config.yaml
model: "image classifier"
dataset: "small charts drawn from random numbers"
train_examples: 203450
image_size: 48
crop_scale_min: 1
horizontal_flip: false
translate: 0.12
targets: ["kind", "trend", "items"]
num_classes: [14, 5, 6]
arch: "vit"
norm: "layernorm"
norm_position: "pre"
activation: "relu"
mlp_ratio: 4
head_dim: 64
fused_qkv: false
bias: "none"
qk_norm: true
parallel_block: false
inner_norm: true
kv_group_size: 2
patch_size: [8, 8]
conv_stem: false
layers: 14
width: 256
positions: "sincos"
pooling: "mean"
loss: "cross_entropy"
init: "xavier_uniform"
residual_init: "none"
optimizer: "soap"
beta2: 0.99
lr: 0.0013
beta1: 0.9
shampoo_beta: 0.99
eps: 1e-08
precondition_frequency: 32
max_precond_dim: 1024
one_sided: false
adamw_lr_other_params: 0.00075
grad_clip: 3.0
steps: 7200
batch_size: 128
epochs: 4.5
lr_schedule: "cosine"
final_lr_fraction: 0
warmup_steps: 1440
weight_decay: 0.05
adamw_weight_decay_other_params: 0.01
Rows from block 9 of a small image classifier, named by matrix and row number. Rows with one number belong to one neuron. Each number is 500 + 25 x the weight over its row's rms, rounded and kept within 0 to 999. All counts start at 0. Numbers have three digits each. After the name is the row's rms in percent of the matrix's.
After each neuron's rows are labels from the 100 images, of 14976, where the neuron reaches its highest value: "strongest on" is what is common among them. Only what is clearly more common there than usual is listed. The data: small charts drawn from random numbers.
# fc1: MLP up (model.blocks.9.mlp.fc1.weight, 1024x256), inputs 0-85
# fc2: MLP down (model.blocks.9.mlp.fc2.weight, 256x1024, transposed), outputs 0-85

fc1.450 103:510493465526483515438495530487524500506512528484524518461462494494499532536505498472519524501476503482492512469475458514469490498475585504507505534497518498481526502500538496505518461458503481472490475564543531526457484472520472520517458466532536480484494468
fc2.450 105:489537500496511463502516474500484536473484488520524473486530457467485498497464482544504484442516460485488498520499484493488521485513457463502498527470525476513522488556495463461514547510532487499505509462541478493495534499487504535447507514502509450487545487
strongest on: horizontal bar chart; items: four; items: three

fc1.34 099:480501521569538500528499509483495554520496565515526461512515530493511510509481505493466476461504491469494506462473500480531478479477462484476535467519492569483494561482506453510492497549492552508521530561519513492493504504479548450518538462477497500491490471
fc2.34 103:495521502443472482512508526504538457492502480509483530502514473485522455507471504471495518494460449535528491540470502523525542518543517522472475515493553463515454464507521519485474531499457516478472461521511559494527479464488464476507484478496491498486510502
strongest on: rising; histogram; step chart

fc1.115 106:465507531491518486444477507510540476505492466448516506493480503510455534511561494503499485483477466499541458506499477516483526480502467490533478444480491535481513506511505459546493542546485473518509493516477484478466480529474540528507542541465534532517490535
fc2.115 092:529501475535467527530493548513529535498538509526496507517473522497543488512457499478513514494521514497465514482543534485503523548508538511429456534562527513543461492464469499464503456488519556501478489472542462504528474494484462506500451492499518494467523487
strongest on: horizontal bar chart

fc1.629 105:489473512465487471479521481476496512478531488515505488503471497457507513503472525482477510485497469514489491516548522520489504471570487499483540470466559489494504505470526515533547452526454539482479450519520485495525515461528526526504498522483522547504540519
fc2.629 101:487554473517486578527459553514527491529495475474506524500507520549521484510496484496471477486498531467452471492485493483504487493450504493503489512504458505530489536497489499477475541504496478504552488508508497476484489514473457542498515484463448475490490449
strongest on: heat grid; items: eight; radar chart

fc1.1 099:474531519529491504480501451501509530541520468508524462534493471500484518501494510532495493505513545470510519455485505491497446475466527537479483482481481490552514521454508490500526520482568495487481505522505516553551506494474498545485467484495513501518519504
fc2.1 101:527543525504460484484510508496473502471506478552487507464557519467504455535468526484525514502507467504482501542531525499537508499457505510466509500515505491464496533489484528454505489507447517495462471516515519522461436465540532461464508507510465498475498548
strongest on: rising; stacked bars; dip in the middle

fc1.181 101:495548508525529477485485561490466498459475494487522520535505540495525524513477539534505507500557517550464511464519478524448476457497468507455507481512507461507520475479507492488469527448532500449496548508547474516492466481502508512530469466540484493472489500
fc2.181 101:494488515535479490502519468460519479522513519485474521520547437468471494480525481539467525476446527474534505485507517542538506534544562491537501512472515500483478504522494515499546500523518535529518488475499503445469522507493457483499521510528478494524514489
strongest on: items: three; horizontal bar chart; items: four

fc1.397 106:530504445470524453451536514526467464539477474524511486481505464537482515488494499524522500503481559466507492495485497529490498475479501548486484521483504508543512489495541473514479503493467472467509530492502502425501527510499493525499516461524471521520490445
fc2.397 096:521509544455462499531485526484516527434499477515462510480519539463460497507479490494495502510479491503517490492493503535538534514455483461502544498507528553516511466529485558520515509492485525486511514537502439555514457488500516482455442503470463491462480505
strongest on: falling; step chart; scatter plot

fc1.432 101:549523499467554506466559482486446471501506495473505462480496524533529536487461538457482493473507486490505523490504497536469464468563491504472498494518469525580511496453474490489510483469501527510515491548475504499471502516497516489482499511457474504517504492
fc2.432 100:481473490534465539520468565491533523480501463518509505505546491481497486475521496535515501488576489502484513506519487494520511522484499487550526491516543475460482487513521519493511493547511483496518536469562500521509492530536553512476508492479505460507497541
strongest on: peak in the middle; items: eight; heat grid

fc1.304 096:547500417545512478492496470505511472529495514485506514515510493479491533456507523509545507539543498472469525497504476470495517505500549503472512464513513459509467508480496453469499504525550493516487549501513509483495491474487476457479488499459464483475516472
fc2.304 094:472475517488491532475506471517504460477513492528504487494509467527464489529509529513516508487528524498476490530512494514508471493516469498533487502507514508483493511500478468519508517523459482509466494481490494468546488493542537524527499468509502548511489544
strongest on: ring chart; items: seven; bar chart; items: eight

fc1.592 090:457483458512509519504504500536499492476508481475480503490499477501478492502524489504476487528500514543508547482488491472527519495467548488535497476487510498498538499470514503486504487542490518515547492527506494491480508529523510531498531492511491465486522448
fc2.592 091:548539488475474482472501509499523516496530532471459462515490471482492498494519489470428552481479520541540495478491502491480528509499484517506473457490505478509502518504509501531465477476503532516453473460501506490507461479521517507534497547472463486529495525
strongest on: dip in the middle; line chart

fc1.529 101:484490485499486527517520478484496529550493530462468477541451471515504513526538530540508529488489510522486452499500498481498557505456492501537519495537512482511501551476561475508480557513497462510526505486466536491523502501505530508456507490487484481491500474
fc2.529 103:487485507528493486484468497491494463510517530506562501519516521461478530474449485460473517495507493491531493507494522496529481496528519470500464504524476488470486487467504529471510499464486546478491531497597505481498451482526534493512525534469493477502502545
strongest on: peak in the middle; items: three; radar chart; kind: line chart

fc1.37 099:483466526518530506489510486511477496505531463489460513521532533478481460463497479448480472535490485530546505491481498463501488490472529493524512505509503516523480515496504522515521504501491514487498518504503514477509503486562471501498512478520530487516571454
fc2.37 093:501568475533521533517488447492493480450540525510470480454505511523503507481516558551499477449480512498484513498486476537454510468504488514522488525497496509530506465540509549503473533472509508474470490563495530521502508516492499544489510515511540525504472542
strongest on: lollipop chart; dip in the middle; items: three

fc1.284 103:478486505508538488463453493483516471525529527503502508524551476496466473479499514497484510460484513484449470536507486454513509505499469495514476508523534490465516516501485529490525498518496491543548512499514540460487519502515510511501479518521434532436469554
fc2.284 100:505469507512500470509512535539473511492484509512537493465490439506484548520500508489486500527567482492522500487481475454458485518496531460464500526475473490500494504497507508504490507470508495484463517441536499530500518497476501496489501471503553491497487467
strongest on: items: eight; horizontal bar chart; bar chart

fc1.236 105:544497520517438489510506477521494517504510514498469528512517493513480466541494490495458570490492541490526512511459488500507514527515520473526480514486521453472475479482485503492501522503524527487546491507516488487493514533516532500499500459486512524498500500
fc2.236 099:490465469531510516536522526518472489527502528497477523492511500480502487469504520515489486518514482496518465519541448491505480477472529520508482524480468508487511500521525480504484507476543529535502513500521509467477486483496505517480539525491484474505506475
strongest on: one colour; radar chart; items: eight

fc1.141 104:489472457481509521483473458511514477491514508522525510491525482499494515488473496485524512514558482457483475487493480475467517496540500530492491523492481546483521469441459477513498492468481469449528497454475519444459482510507500513525530464496456540499508506
fc2.141 100:545497490510500480489482525518501474537501523526516519488545563527491528503492497495484495492510531547460523556485493556513478510515509485469514459479469437510527522488513487513467485515494489536503465489532519517480488490477511494495511497509526477446476489
strongest on: horizontal bar chart; items: five; pie chart

fc1.270 105:508502494472480465497479477524532494487476493503462473502474519500501525475510473485470474493499513499504477495503494529459470541481480505524518495476552501527486465512504467481446507500571467536449519543490463493538543515502554514557485505495482540503475476
fc2.270 103:477514508448466518518545515496498491497474492531497522488508499523496518507511500506482499511570524513451531500480448478492532499489497506497522476539415483477471461492495543515533536488465518506530508472490492513435480472474443521474479501497486500486523499
strongest on: heat grid; items: seven

fc1.200 099:479493501457501485490493468515539481509522485488523495527501541517480512497494495497507508499523464504456484474457467497475509486474546477525507504519460471493477534528513496520509511482559464496515505471531458478526543478508539497488483510507496512519476459
fc2.200 103:512479510508497473488526558473479484520519495494483491540504480486521504502473497544511483514497532526502529515515495526507477554543491523494496463479552532527464486467499499485513482515487522527495507504489539542493514516523466468503523477499467487566504518
strongest on: falling

fc1.365 100:532512502497492481541471466484478567519528482501512495483531479495502474509501489491495465511461486522501524519498430553534525510528498508481515521465471553480512525542514514556507507535506459486520509467499490505434508476516475508490498464530457507519512475
fc2.365 094:495504499447485483477479472500454462477504483529506505440512515504469500499511491512527450490491528495494502492564520483487504493556492511489448475543513455533498482436489465514469537470515532498487507495489496449463476487488528501479496503499483462474465529
strongest on: items: eight; horizontal bar chart

fc1.301 106:483515453478477522510468487465489498534534473508466518503490509472488517492518503457502539496521534502487483498513494453467498520515534481500508495571429489492545505512496482494479513533498490515474463497494548529494483535550492487519498525493517512531539443
fc2.301 101:516469518561460513479485508525498509456477549491487493525515463488495496500467507513493491514465480483516478507465511518482527472506524503529478507462485485487475507543451527507514509493492513437520506525497460502492516455454524507456542502468481518504472538
strongest on: radar chart; items: four

fc1.230 095:487469472474485514550487494537537485465525513514468517517507491496536534517512523471482499462483497548529490473499470510501523480528520495529508511476530487481540435502529494549508499525465552524502507514527544453481496482477507510509518534505490536531465478
fc2.230 091:474543553514504443478512476461486486526501469549498516496473482471512498487518508527505464558509493520506459545490521490462478505514529515499522466464492496513528536523482516449486467516505452462479522505493523540487507521475500480493485491520476476518508513
strongest on: falling; items: eight; line chart

fc1.518 102:465491496514486543480485522506507496503468511469512503562527508487543506499509450481458479464510464527547519519532453491532503473502454485479524484504504502491544505525528505519487493519493484467530472493467520526513511450535542527489513481489490502488493466
fc2.518 101:467529481511452538483509453476474517467521496523547498455479479474506497503486491492466470490515527516464518500455534516502515453486530474484473522464470526514506475505444470494488480499499534506503527528517515493531479535497488468523500524491486491501504491
strongest on: grid lines; bubble chart; items: four; radar chart

fc1.630 091:532498459487465518523502519484529524497470487468468467502513488506513522481544463517538522530510456492471497497482480491522490529491464488543528480488515558492494536491507498492519524507512514508495497492530499512459479465483506526504498510474529491520501525
fc2.630 093:506512526494533468511461513472539465517534461509513502535489506495495489497514505490481550480514503501444509526477532497517537463456481466512497480538468486525490496527512475513484506456497529462502510501560539492554556519539514478467466475507486513497494507
strongest on: lollipop chart; items: four; falling; items: eight

fc1.334 094:498476441509513501479475442508473532544525540464502477520486476486466493473466536484516487513483490470511455481484475517475503542482513493507504493496560532511508481537536524498524525460469513467499504517499530513471513514466483466464504503484497494553509517
fc2.334 094:501479518475502507501529534482488509504507517507503517515490528517499492515509525505454519517493486473491520562498520503472535502517495473528493492502476475473488488521473523481488508524531531511482473505519481471501491486486520477527498515482495519472535510
strongest on: grid lines; rising; step chart

fc1.747 086:508537506521511490501535528500505506477486476501494493507551502504513523464516506478524460542539505488485513519527461496483496455500496529522517488579478458493480505529520462522446486496483472498519471495489517547479480509453462491531503457504494491519499487
fc2.747 085:447497529506500521487501463485522515533506501495564524502491485492527474495540494495488465471479502505461489498484525473471454475486472468470493511472537521489545491491488497530535499494467559474479502515499492480517514524497517505482514509492507476511498548
strongest on: falling; area chart; line chart

fc1.552 097:524530515469500467458489507523484535502465520524503510538505502532514502466495466507499467512495492502486453544493482505517514487514523515479501485485508498549487512471534466446492486517510526478501525527492475485498477504462506513442529509490468502511528474
fc2.552 101:493447468471507544538523485500497483520527484459466492521493513494507491491504497505491499501522531469492546472452530475457460512522501512485518505512492518484520480503455521533469526467509499515505491489478555552489521496501517503566496516499522479507459453
strongest on: dip in the middle; lollipop chart

fc1.594 100:476521508440481485516495486472491487489452534473526533538494499520489495532490494483478520524525485493519492512510490470494475502414553512488503469457519509501516507444478499494522466484492505513537501458507511529486501521508511494467502511513494517469456561
fc2.594 096:509500492482541547456505458517480465502553510514482497483506450492484528502522519525514480469473488511512498486483507494549531516502485439508496528543450520502491468519457482543491539492509490543489465523505485472458520498455505494505520526483509504482534467
strongest on: ring chart; line chart

fc1.171 097:519486499542525502542456546500542494474518482481458539494565461449496482514533512480500467482521472506496479520489516528494483503528549517454494507500519510478526512528516506488508474490526498524503515463507513489500524483463502487458518521507488516504464516
fc2.171 105:501500513482524476516506493556498521493549534482522522501507490512539501472537472493528553476509497462496490467522526473491536506485519457528501491466498484524492518452494502473486501479481493457523462485487473506493422535453491488533496489519510531531497475
strongest on: ring chart; pie chart; items: seven

fc1.382 099:519508466456477471516463512532471495510507520535503468525468529481529512525528501542521493542456525488488539517482496515522497465507505498465552473498491508497514497506492479470541485488485504472499481506507467473493495494510522484529526511567526466513491467
fc2.382 101:509521512531524484475498527514480512526520497474481489471549498517516542477491513544497549463504486502473518476480486493482480478500484532472523487512468510508523532477482483492467495486480467500454495534518561510454486516476500508488503505510471497515514562
strongest on: radar chart

fc1.527 098:479523497505505472530511483518494504520508522493513465495560504505517519533541491466529509548497481500571505529484506471499506556498522506520445515483538520527480511507532505500451478537523508474445504510511514478487533464507520475510497516540485459501509481
fc2.527 092:517489501472536526510516545495546514482474522455464507448452492498476479465506512512509438447500521501497513494491505521521509486492520482527533506507480475499504520488474521528566515434504482534483525491505540525506470498535529482432571510498462535533509509
strongest on: dip in the middle; line chart; area chart

fc1.766 102:426450513489442467453467515486460523494515504515492490465497560512505454490503514480494520491548469510456482502535475514477505479484503479450479510520519485482540510482535519489505526490475519507511521543525468471518521518506508536478485551478498491481479518
fc2.766 100:509515502494509499530545500475501489472511495514522511438540494518513507514421495545513524479497534486531534474499500499515524505520511512520504507534519526540468541487499497495515467510535523465510479471503454529486484498503487542515488449496458498520555480
strongest on: horizontal bar chart; items: four; items: three

fc1.555 100:561517525456458493455481538530482493462533507510504545517492485530447553496537518507519491477466522517497513483479512542508485528517512517504515472523521494501481533493519479508523531507511525473512508478468529514480509453475480535485529502496517479549474498
fc2.555 104:488473479502539477525545498490474514490521479527500420494505535496566473477456480500497530444519515479513533467523473464490484466500484465500492478517524476520502471487468516483505506519508483497452511520524513487489492528514497468490490484528483507478489522
strongest on: radar chart; one colour

fc1.600 110:490493509457520539494445502527519476520532514540485532507499493540485493494546510537452513548493550518494468480469540497534522508540498485495502498534482495538512481552500518524486519474527468507539529513480515461480513525451514501509478510499503472487508467
fc2.600 107:515489491518490476483534523505511474517478488472484480477454516452489525474463496500557492459512465486531480500475469511448538475465500492488464500475523515450488501503527482487548474476452491460487518503564507531516466474524479500480499455462489515507496491
strongest on: grid lines; lollipop chart; falling

fc1.622 095:488489471516489546450456509487482501534500498490445513487460449549478541512521518466512502476461506495476531462507486557493503523512486493486521458532506512483477537545466476542510466479488490479453488498501499483477519515481496512511520525489478487505495471
fc2.622 099:496496500524498508492483526525505480472536485539494438536523521462539441483486521511529485469515488488491484509514505488458476460520500520499472516503494463516516475485521500446534520496480525492488520503473507511510512490535492478510469508489493515493491540
strongest on: radar chart; heat grid

fc1.244 101:489519523473492494518482468507530499509494492490496495497478521528508481512499471500493480443523473500501482442471506501501476473480513477490487542496482488509491535504531543492509500497488552505545528540500542494486544537502513559477509508533500493493462510
fc2.244 105:529488507512526476513488511501508466531488483490501531506484493484505502465517517521484511533456566475498498564510480492483552526503484505528513469501513538510514491497504484498497476461515474461486515519466509495466497436502524464547486488490494506525497501
strongest on: falling; step chart; scatter plot

fc1.441 108:523505459484526557525513473553486529486508521526484516557505508504518478476513494496457496531503487500500505494534482541534484521496477501519529492491507529505508533476525469459499504495473472494525516519450524505484498547501502508472480508497504449524492489
fc2.441 101:461481520479494458458475555495475494498485492480518512491480515515523494511478502494529512461495508508498476457516493438478504511448499506486510481506479436487480503492472517533520464499521511502513480517531524518503508468516493485530524524523479514497490472
strongest on: dark theme; heat grid

fc1.743 094:497560505506488487503477514482501498543477527497532460520504453485495514501499505527513446511471544502463497524463544478480522546522471544468501533439507505509508509467489505495549489501471472517547525493500451450502488523474509483494493462498506564495492545
fc2.743 087:453463495485539516477511532528494481485520497497498521510460517492513489516486541486553533497515476489490516470503500520506504439490543503473491491511492494508533479506507468488503512453505544475469426507518535532505519524534496529484508513529480483518492516
strongest on: rising; bar chart; stacked bars

fc1.676 101:528525502495507535517452539513482539476506505475478483497514482495498484494531504431486493470501552464497527516518478498490512515484502516477461461469551559480433519493471475497501519534481523494485493511504489513488524489481492481508517489514499477481519478
fc2.676 106:478445463509538486550544510516522474555540476526490528511494490496518519508491502521486449524464509508505484476496523494496519490498478490522528485460527494547535498525527508501511469502517513495480476480453542530475516541490491512487511455539488523522472532
strongest on: rising; items: seven; bar chart; kind: stacked bars

fc1.448 109:496493472507470439476442482499510521528488461486485480542566538507497472498519495493480504504515494521454498501484507493493487499496519509483507505462510465506495490522535522485450485535504493553530450484399454495486478502492531516519517502474519500495454504
fc2.448 109:511513538505495552477530525475498509499515498492533510504447524514515518526482501546425458539522462494504517515511456492495546523479502474494476482533484514513464501468480467479518495494521495497456499468541507495528548530545513498473465510493522520496565469
strongest on: one colour; radar chart; items: five

fc1.273 102:491506492491486494483506526525542536511464545452486451517465485472495496507476466500496428509506491501492484518510500495503500528490531512450503475468525497505493493483494461490545474522474507542515511515513513480489469486509468521477471497494502540509491511
fc2.273 100:541462545455521534464484474474477477511475458550497541484513522520508494474519494496459525457502506470499499465480514499543510481506446537466509542472539516512509531485537488547496520484527493488523484520518485509510482507473526518466526486438512514506491513
strongest on: ring chart; pie chart

fc1.752 097:500467522503478497487509500518513519525547510520501524526549524458416474507465502491492461420514473504527506529501516470501501508459479474474507443485524499489473475512515447460503530521474474471510487508500495518516492501432438473514472468522480467502507496
fc2.752 104:521493503499483514556501547545551499464453479487481510527510508500517534496489501483475463470469485476500494526487504511491455546493489491519481522576531523506516490479521530531512479524533530491535521493487523461469519547514531508489493518450483506499515439
strongest on: peak in the middle; items: four; heat grid

fc1.651 102:505531491540489500491510511487494450503496498520501504512447442466531519503482507512479478501522496539497528526506483491459499547514471487503471528537503537500480524473484562504515486518519460477513510496502532486483467488523429493489478491477532513503503495
fc2.651 107:519490491441472503578508483499509533494473493511502442473485488489504497455519490454504488527524493490502531506503517535515515440502513515489500477489485487539505450541520472465504522490480534499490500486439496517531491495457499479518501502471488495499452482
strongest on: ring chart; items: four; line chart; kind: pie chart

fc1.417 103:520493521473517504486430534488553467502517529466482531520515487501519484541451490490503508513513513509506489495483519481485507514528491493464538446525536515510526522484500522529495499472511489489508476489543467485483482500468495517492512484490497469502503526
fc2.417 102:540515486523487516480512536534503478499491500531513479522532465518486531466487497562508516489457472518511486526515492525473524481481463510503525532479465495505535499505493470495500494546517501520498548457536532485527533490505516485491482503485541511504495486
strongest on: dark theme; flat; stacked bars

fc1.183 104:507485504475462506491528468544486490537487498528516504498462512472517468494523484487492529507543484521485481466513473551498492450536479545495552494528549466540514487495537461491504492498552491524520511528521539509509482479550481452496505513489498555519540521
fc2.183 099:466476504518512503503519500468504503467513496490542493498487533522439516515519530531511455473468554470481558500495494477566491536477542485478483522500504518513498501494482496490496522488484501520442489499505486515478490521470507552486500494508522467527535473
strongest on: lollipop chart; falling; step chart

fc1.680 088:488526476483496493470475497495478463452512514523480511507496505512486492517503535491485455496539491506512498506533494496491470556530535492508498485494553549523488489527519493490497493496504479451527479457504484527428488562519479491528560559523500497552489525
fc2.680 090:534526480456531505496498462497504544501522499495497478504530485505503483480528491525496504483504501530507532462475540492463541505490499493484520503492455503493544477483485465519478477516545500515456482557518486465532513442501557535473440464497510528506510482
strongest on: dip in the middle; dark theme; line chart; kind: area chart

fc1.292 099:490498520509522486526487466536442512524522515540443501479542529489510476513498504543500520518466508523456506504537539524534477479516500486493468497501475516523536457495511519509514515521516526484505517552515497477486489479519530504512527500468477509488513485
fc2.292 097:504462493563497503488506511539506432522534507505504466511471511501492519467471464466519486481536485499553471493503500511497495497471533520535490512499493528513477502454486520465448482454492499521514521475472523495476523503520512486513533495485511498502510550
strongest on: dip in the middle

fc1.541 097:524451476440458502460494494500500512484469509505510510503510512490496514470490516486501499536507524525509516499499482480486504519491495507508503495485509441515475412470522482539560480483529506491514524502534543489492516490500477500528460490497480525500502497
fc2.541 100:515482568492519521516495518511504497482489486500454493506516479493466440560493507474487473505470484502509520487444537510471495515506487508544510496505538531553485504472499493480550518507499522518509529510507518471518509527496472497431473531501514499500497532
strongest on: falling; area chart

fc1.308 092:551494492504502525486478508523499500495546509485490460507517486542541471494481505518523509494476445477527480498500524486502526523519461489504493497491541518513532478546538494506476514478473529507521513472506512524533496508502496528480444548516480517476487502
fc2.308 094:513511554459511495492569539480496483482468531508479520424437463490485511536501541510492511476498518560465503503492549471480474529512505551498514455492474498486501528477536488486530499503527512499473489471508511465510489521502505507516529491502542498521554516
strongest on: grid lines; scatter plot; trend: falling; lollipop chart

fc1.471 099:468500506495536511511496500449532444514507477476494480476487507499500495439509494456499493475479489486488536455483477511513536521533487511533540516530515491492495526473495477484509523491438458494515567496467547471491472472501469510523479498506486507551515496
fc2.471 095:455507491488506516532496492476437537497508498522481521522468492480485482498501487527530474506483560494528465556505535487457482471467516487450469495542521443488518518514460507504504503507520502469541512514489496486478458475472501480478505515494495514478478475
strongest on: one colour; peak in the middle; line chart; items: four

fc1.620 098:516507460522470477499492510461518489492508474472456470485513505533485463473497507513493553484509471517494512464517509464537480463469478520488518489486526518529538524462502507500490509489488560452560480558514498481521497511526543519504512487501519543489467541
fc2.620 104:462508519480537487494466518503510506522454548482517548544528516505500521508526474500491481540498498510485468525494541510494479499519492512519471480515512493512504500493522501487510490517514417484463507495500472475503515530513477509528495498483492462512488532
strongest on: one colour; radar chart; items: three; items: four

fc1.643 103:501514507467485523465498499516555499474553486516512487512508484454492532553526503465527544518500485506467479479509447469476520520516468543475510537512513511498487527494543508475527519472495500494504507498515466509455477492490527495521515455460468529547558452
fc2.643 100:518544496505551463512455461438489529524484512486516524482520522503477487508454485509496481500447461510524516535496532536511477517496498500522534477516473480527473505487507508477533491515543478515537476509500487478498553471459507555482503532505515539477487533
strongest on: horizontal bar chart; items: eight

fc1.70 108:515512487496465511496549503497524470495521447480534496501519546533506496457504465454533497493517497492551475510528498486449496493464498475479496449523563491540525520467508487495509482443488462454485488547536507514523488545464512502519462510502548503481503473
fc2.70 119:513467511513505492525482476528507509483500522469467504476489469528496503522485507512431497521499483490537562498491507542533528501534513518448486525447466500491508507526520518490490539529502469492501499503518497523464538478431480514512513520526500498515494502
strongest on: one colour; peak in the middle; line chart

fc1.74 106:509541513487533468525502456465492470504493485499493509451498494467505514510519478497492495518496545508517500497519500474477521510503513514493517497533489455508526519502511498456496507516496501503496523539516472519497529521491513496479462492471485461485481486
fc2.74 100:513515501473447538482490551524494507497502504480471500520530497519489481473512537492491511474522463475449496488522523514527512484480493512495490547467504550499457516492519538508474455475510538508538482516499552462462516503517520499506503483488485518502529504
strongest on: one colour; peak in the middle; area chart; items: three

fc1.271 104:507498520482496465462514515500465467481477497468481523523462542503494497494487485527481507500548511518475489471444526544508506540503510473442544485475521520465493541518489499486530510519503511522458548503506521501462485460530484499508460496494464481507525531
fc2.271 105:466461462455505477540487478453512503493519492465523521513481505517504490455486519511528532524457465473512523494507515471469519514485502523472455508480520503506517495472505542492503505506496532487488479532509542510490496521497512457514538486495504507475477516
strongest on: falling; items: eight; horizontal bar chart

fc1.511 096:519482504513460523471496537489503498523505468496454485494530534487488465456470573533531472507444525486474517550472518516502464502481450509472513472483534513464543519505514481530551513480471499520481469534496465500528501528514489516500499449505466502505483485
fc2.511 095:536468448506542507516518522487488506483481519544512463514538480527453470521531495417525474525553501514492501505528505506473490517489482515516473504472523497526531516499524464465510539517479509500525522468530491489481453533486500519502525536479521499447507492
strongest on: items: eight; bar chart

fc1.362 098:473548458476494510476475485515522545508469503511499500463487521482467528486488531506447558516494489502509464501460510447490539512534494484512463492497482459492523507499520494447483524513455495511551523478500472473455501443526516516530511463454459477496473510
fc2.362 095:527479526457443502492489493502490475477519505514529475511516480497439492494515521488494458488516515497495537500493501542532442522450502513493514517510522544491517504467493511505540449469569541484484468506558539493538498550482515500481503531521547487537495516
strongest on: radar chart; items: four; pie chart

fc1.142 095:476434530488496513478477491475501520478507498478494518467537492484490528476518528518479517510509537475520508470473474505550514527501524489476514507508496499497504457507495517535504532519541555526487517485504479491503510518494497502506519494512507480514488488
fc2.142 095:509480479453513494526507494506508503484504495495506471510485503536516506478494471493482503443457496535532494453489473510487491467520496439562513498512513500479479565497488511528473488499516473463506479498510525492524502522471481485505479540509504493528525527
strongest on: items: three; dip in the middle; lollipop chart; kind: step chart

fc1.146 112:480494464508480477468544491533495531522500539534505508470505514534512485503493514506551512501479535490488494527524503546471501508489496479511431491481501467495479510514481477524471464523477484512486490525485517503515453488562482494499473490512521538521512504
fc2.146 117:491513508491478529529524498519492504491491466473519479527497497525475507547521464493497509485542526494522490471506455504498528494449507516492523500548507559507529506498485478535533497489507493548457497492467499516512511495515519512489479536485506481492497497
strongest on: rising; step chart; bubble chart

fc1.303 098:486516482489471473536471473479514518483452464461474540459488508504503517491511515466490498492511501467536438471502497494535495528480511522491507501545533484525498450505518488526538493478467515475480506475490504524478475492470493503504512509512511524541496473
fc2.303 099:559498485514529471494507530497476482506506554548502484471515493519505467499452506548522505483512497471485531550525509502532499476534469504521533485536473540493502508486485517479479496522482470524493532530538488524466517489512508511501487505454441495477522522
strongest on: ring chart; pie chart; items: five; items: four

fc1.134 097:499484492503501483528515503490510483455466468516528504500493477466491496509487496498472504503478524491479448499529491476483486586509461458530528474497530539500551523507502498500438480485462515500493532479498475499507490457529533487523527523508510510534453522
fc2.134 096:506506510489504462466523519497481515485522508500500476490510505513528487485520504501546511471510482556505501483481507477499484465473543523479507555519447472501535492486486512514498462540494481485491516500496500529510494534447536492524456518479492476504495499
strongest on: horizontal bar chart; items: eight; ring chart

fc1.121 085:516529486462488500464470489521461556471488500540505498512494505504469482512504458500485518464488474536503517491487508500471551482467534534497512521485513532537478519461494477528532498504516499448511495468522467488511520462526514478522517545493471492473508470
fc2.121 085:489521496531571491512500492529484469517536529494504480462534501470521490521497522502518524522512502478530502535495489502501498496507453490487468501493458492497504521490489491490507483449458528535485529515508512536531508549459512491468507488513534499501470541
strongest on: dip in the middle; stacked bars; items: eight

fc1.185 112:535524486482532516478478488510501511510529490485514503458537516518500450532477481526451525554531525498473478521500523518503523528482485526518464520462535506540526532502515528494502503521494477487479516535472491523494499475491489479514504473533497536438500493
fc2.185 106:508476479508450474483502510482501500497490489521476489489484484523491501479504506505504509483502481549529487506481514514509468472512528495448530451523493541496497481454554510519499474480506499530538514458519505503524505556514516488503477479483535526492465507
strongest on: dip in the middle